config.toml
translate = 0.12
residual_init = "none"
weight_decay = 0.1
Rows from block 10 of a small image classifier, named by matrix and row number. Rows with one number belong to one neuron. Each number is 128 + 32 x the weight over its row's rms, rounded and kept within 0 to 255. All counts start at 0. Numbers have three digits each. After the name is the row's rms in percent of the matrix's.
After each neuron's rows are labels from the 100 images, of 14976, where the neuron reaches its highest value: "top examples" is what is common among them; "lies over" is the class under the peak. Only what is clearly more common there than usual is listed. The data: simulated stained blood smears. In brackets: how many of the 100.
# fc1: MLP up (model.blocks.10.mlp.fc1.weight, 1024x256), inputs 86-171
# fc2: MLP down (model.blocks.10.mlp.fc2.weight, 256x1024, transposed), outputs 86-171

fc1.576 074:130155130112120100115095140198067118129145152139117129094128156091112124137098151124141162131104074130134114152102056064103122132123137106121178099094169094108117122181169093111137124138094086148172180100118127130115096133108131079192157156183103125112203188
fc2.576 083:081116164170152166131149099150151171096109115125091107129139145122059118129097134175126068105127067098108111141157110176150129127135180121183098155110100181072180134075128170165191131105160157099148139116140099100190155130133077130080063174151114103165001100
top examples: crowded (65); crescents (52)
lies over: small cell (51)

fc1.359 098:112048141162146151107151055099093116143084126091143044156123120153169117108105151081103095086139113105090152078183100132155088136163100063112102168139119124120187123194152113105136145117202175109128144087114183161132039107132124098104055097125134092069147130
fc2.359 093:150171098126115126081128179125165093099158124163147098161132077112119182146093148121121200150133163148037160147214114105130117069173088110171198142086107154064092135143056133160109067116132115085120112178089124075156159113156132107120082149127155113137122076
top examples: lobed nucleus (54)
lies over: large cell (31)

fc1.433 077:172159100142121114033140136109120170133173179133140151118129111166149101120105163228168134106128128038136142127086148142135121145129186101092043148114126127085120086140135188233141130087139096130086124132131088104170098151086087094135168168156092096080169146
fc2.433 077:157126100156116148134105138054091143133133125089104111093105164141147139163141159168144206164106144118168184068089136087123139174124158131138121152127152113138133159184159083078080135136083160112110114125110090162102067191128082076158119183152101164132136119
top examples: kidney-shaped nucleus (100)
lies over: large cell (86)

fc1.313 137:089119143106107119114128118076103193115197155069128174134136161124171113105111137137151150215083116143133161157116057125114090121162122185106109070138094131072130134115166142131108171101194090175094104093130137182107130143114156121128109138145137109070142116
fc2.313 128:140136125108057133130090133075124089125124183113155139113124147119070143073156146138120174162174100095145158131119130147107113154133116119134097199129099115155111173175120216117177138159079090068107118160096146102127049170126124150130166188154098115131149183
top examples: kidney-shaped nucleus (100)
lies over: large cell (98)

fc1.420 059:145145175165179171157179150127140123156120123114106118099082131133115068145135116106155112107098168120145108132144092096182166111094143136078153190081126105181134124231134123183079142073121109161114137195123121206057085154137094118126115102134138116148112172
fc2.420 057:096155075129082136107115069173107221168118121113082087125127104095177141118101154117091096152178098135085074141155113191096072165131145170208142150147129142179128150065098187109098160121097083139166134111090085076117119121100098095124197155105112181158156112
top examples: lobed nucleus (86)
lies over: large cell (54)

fc1.509 066:097117118146121077063149094126165206144151189126169118140148113193110192110119097125111153122130149173083145085104132159136073099125156127104052171110106135172093111109121178103070131049191177111111080083105071160112201082125122134146105113136200175104146170
fc2.509 066:107053145132089148158115135119102097131082113123057117124147142153154100130114105086128090101092155103119118160138184141120130133109121050168147121145135115123099130163114104156164142109022119157134113212167130113116142158167141151143125113100093153147164099
top examples: kidney-shaped nucleus (92); target cells (38)
lies over: large cell (39)

fc1.35 078:138101088184149177113071166030179126098141098176133074122105112125113192056124096156116159155161138116144130085129100123137123139157124125078183172133083154143077159149109191141098172148224092107128102082168086136133133069116071126086119124108153143137122124
fc2.35 072:119111074143113165128083149186114185096177146127088157091143176096134113115159156112091109120186133140135112130172125106129101117189123141188178145133078095112098121159149101132117086132138186149119171140127158122107123175161159114150145110182096143123098169
top examples: crowded (68); spiky cells (40)
lies over: small cell (53)

fc1.557 129:093111120088123151176116144142095141106165128152190191130152142113110150069154113200133074155158154141156176174146093065130177116161150111130135197035161120105156105154168161134096111106141151144126100111098124105190097104187107081218108131136092158072081136
fc2.557 128:141129076145123116076151141129120118092110116099118084172151130141133150160127160068082120153118120179168136111124096158132158143102086129129132109143165150123122133115108099150161143177166128120075157156152108144131148215100153107045165167112154101143156113
top examples: ovals (82); crowded (70)
lies over: small cell (99)

fc1.18 114:130116164114144100181128170056134111076137152103145136069160131130139161073171157167161156166122085101114056202147147118217099130096136129115155127126112124062184121133124183166051155108143119113110101118112056090129124220199158124164113117121193111067132134
fc2.18 101:158152124096129124098161161191093140133093104099131155190106187151159092213078118083123161091117136114144090058105129136090090154104148061109178119102154206124103102158117137108097087124119084135141124153131143137156119113120125131070172164131075125114197111
top examples: discs (95); round nucleus (49)
lies over: small cell (70)

fc1.103 064:094152141103111166153087129182154144190104123165105153095117107096130132144074089086125167095098159157125111121060066190154135130157148053108140175125147123162098053158175167107107146118121106144095117111103152113138094135102127125131101154124135153167072115
fc2.103 072:166101153174117117048158151115155098097116135072090075165120182170134098115173108166130116143170066143153125111170158131065173129149146223131067128142105127141136193145104143129145143151144140157132120155107109112154134158140116112121119115089134107138217105
top examples: ovals (54); spiky cells (34)
lies over: small cell (92)

fc1.16 118:120136146125146092129102133129086113139123149118098062138130127205115108098125131136096138113152119180139158123108121144110116138153157133148110123122100115150143051096085156158105120125127109151154192119149160140109163152145126089151172132199105114116176172
fc2.16 112:136123123157175164116150111110102081127152112115125154124136076063129165155111070161121076093134124098133147106098099151134110118131091140104110079138080117066094203113117127119144105092149134121146108181162115122117109098117113243172078150126174095143091170
top examples: round nucleus (94)
lies over: large cell (47); nucleus (45)

fc1.405 104:089103110156131148132116082173118077141141166090191125163120125109137140161095201124123169195135176127132118127148133121130105085119131170133181125115128068133131151127158204188092128132123180083117124131120091158148125185117137148096084138101099181142143155
fc2.405 092:174192137101161082118166145114108156094091143208138147104111149094072140138148144107155135162151202160098112159157125140115171122139121143159146151129140151104133081090110162094140058172150161171129143166154148096129158102135093169108141101109159063106128086
top examples: round nucleus (98)
lies over: small cell (89)

fc1.225 110:098098084174100121134146118206111122101118110160128127163103158131098183141164137125145145155149101151148114159135124167118141118209102105138120102170083129112178149168072133157155084097127111115055122079112055115132088090115190116122098165135137175151144121
fc2.225 107:127125172096139109117146156110158139120081140073149123124169068168130081143149136105169110116146110091123119142122122086158174140144174095136126157133098158163150095129168176103184126092113145140153124187169141123098120170080091160133098087152156069153080101
top examples: ovals (48)
lies over: small cell (52)

fc1.22 130:089045137168144148094191154079104140074138086177151074177130155106134168157155107127121121138109130141154166090125133071077149129160131069083161168119171167125168119099130133079104114106221136121112122047144106059109167087107201110170142155106146140152161116
fc2.22 122:127161157151134141168146124091083138186154159137111058096147112116147129099065157116108101108217100121104122169160121141110158143111080166132107153146077090124120110129140120121171152144080121124136134193114151127123116152158134181118146093127134141122134122
top examples: discs (33)
lies over: small cell (70)

fc1.522 067:172133149160103131097117117156141125167137112146080057172103165207154102117149101131133126166101169145122123102096124110137080097079137074138088157114157174065147085104154115117106081109050163220106149141084096098174160167061128077123138160104161146144144134
fc2.522 073:123079094179143084058136090094124125116107155123070142110178144118104182138103138129158074167136065093164110106140071162093153105132150161094131167122073091116121122144116125177150119175154151101150080099080104130189115150143121129201152132165135098168168175
top examples: round nucleus (57)
lies over: nucleus (58); large cell (26)

fc1.191 075:104084101143148127053097091151146132134115138135154137165106145159171102128190149138170113146165133136130069119086109087133153145135101090113152100079151043126136057175125120134124100092131159151132175111149076134129087116123106096124138080097193118134166113
fc2.191 073:162192119167115117134154140143083051100154129091148174146146122177118123066043111107142166128102152096166135041124112095106109100118133190103044155123095187144160188087150159108128153159118129170140155128137121122116106145151111151144146173122113162103119120
top examples: band-shaped nucleus (57)
lies over: nucleus (47)

fc1.338 094:087109129105139135237062065103113133171118159154150124117094145151157116154115133142057129071144148117054122061206079153097166138130116075112109119160146107068107118129153085154118140128153192148170140130134079112122102173133126140143147191145147116111111189
fc2.338 101:116152151140127097104138154151117085101127101174125170138126112135106138131082083112123081141105127186155074158083082151200159129116179158107130168112130119200158196116093186132130104126084111080116167173111115091144128104110162105115107074086098127177134008
top examples: lobed nucleus (43)
lies over: large cell (30)

fc1.723 069:201121143125112160149149141150118125086127128092144138085133095125075154139111155118179188177143102063115169139100110155161162090171161196143152107084161158079118140157132132145112110144039171118163126103135159193156109076056127128143135166105115080134056139
fc2.723 074:088142166117191162161058104110131126207156116190091114123147157179140102166103109151139102089145143143134138164169134105111143126046159084132164105099096130198122087140123167120163132097141172155125136156119110069136185161167140117146116131159152157108159159
top examples: ovals (82); dark grains (37)
lies over: small cell (60)

fc1.447 152:201100133161098118089140111136098031131125131118193162188140131059193123145140181114097048206124125109141186134137156114109120138098160145102168103087093086155209111097140255105146110152110150121096123097129111058094117161087134119102105151114130130077118183
fc2.447 136:121179160116162100156139136170127151125108198138164092144123120016128102140120137125178090145146163183127079118106147113136135138146122135133127194101137165075107119118103067136098135171159079104134084092113102156093130142098143105116130125120165122165169144
top examples: round nucleus (100)
lies over: small cell (59)

fc1.736 081:140102088097146100150133172114120103081165129098109129142122119034126067139159100156133139087137161144095093133115150121106108173215093109121149106133133139120110060088096115150169061123106199143145164107149185144133111119126152216133078145061117131092112163
fc2.736 086:139131132142162140156104144168189185127115167109177156123138183157150139079058162097134136126153098119156136077190113147115186150122138198148145140120138152140156185184080104138086115124203082139130134159098136132136142155117140114147122136122143151188156114
top examples: crowded (68); target cells (55)
lies over: small cell (99)

fc1.434 057:094123149096186121128141153087158151123157135108173125216120166129126120100152142119118105118176140145092109120066102121113170065096159134171142174142098185115157172081121086117108101078062150134149153123121129055129158142078121169114129174123143138123085113
fc2.434 061:105103149200072131050123097127136143074154122142134166066146089158110099073080090115091161113139076155138150159128119104117136171143111180072098134122147107137155164164110135122123152136221125143114089124130179156091162164147120188171139124196114119149164095
top examples: band-shaped nucleus (67); crowded (65)
lies over: large cell (56); nucleus (27)

fc1.366 079:078096099140153154136149091137085117085140149152211124109121104133159106140178151119169164132090112160084092070106067125101065174202157148131076116114105135164091158130121109105100131097091095107154115131117170148132058070123133141086111099145141103155124119
fc2.366 090:089158135155078133101106127068116077112210131047107058127062108169113097142085128117138089089151123143081180090165140172080147103119113148129130176097126129098158147107102178073088075160102141091120143204148112139151106128126147133147152158139095148087152111
top examples: kidney-shaped nucleus (91); teardrops (34)
lies over: large cell (77)

fc1.37 114:181106125130132174161101114143189125089117142094111125124142148100138085099120118172143131157062168025115139164128123156193133135140074153117116097132132183136134114143176088108108141100151190152131062095103106127082111132127148123105131192147142175178134168
fc2.37 123:158187172173106094092105125111122154148140096178100161151151122134062141140066094100129153102134076160144114082137140068107138143089105071072079136158093110113140134110096137172123106121123096125114182113166193097115079095147137117136116072089055118104139094
top examples: ovals (67)
lies over: small cell (96)

fc1.514 143:170132131128158190111120130127156178185176107117163140179161045173137132084148134110136076153206102094130148126162124078131088145154171115114064158138130094095107109134158088183082165123133165156115115116142043102143119044096113159151102124123147183159194118
fc2.514 140:120151160153149124099107171106102046092112177133071125140131127149129108122129067121155168092128097111161129119117142189145155131126091127105145072142133118132141084051100134106188145092098151141119156109185170163128112173087130157113141152162115120081054133
top examples: ovals (33)
lies over: small cell (77)

fc1.170 126:144086096170126101119103121130088131198095175118108091076156163130084088155070110116144153124167063088120134110129122096154079138130130114139121130085146154146142167177118131101125138153036128101166146177074168126113104103114141149150085164122071178115189155
fc2.170 123:099118123111175124164149124110131154106167139012100148106111070145150141085058105174097095166122095149150123190134100161102089163126162196187148150130112102118108123097100078113120170118174130157131087148134031092135111092117148196130117121137143153205142123
top examples: crowded (67); target cells (38)
lies over: small cell (82)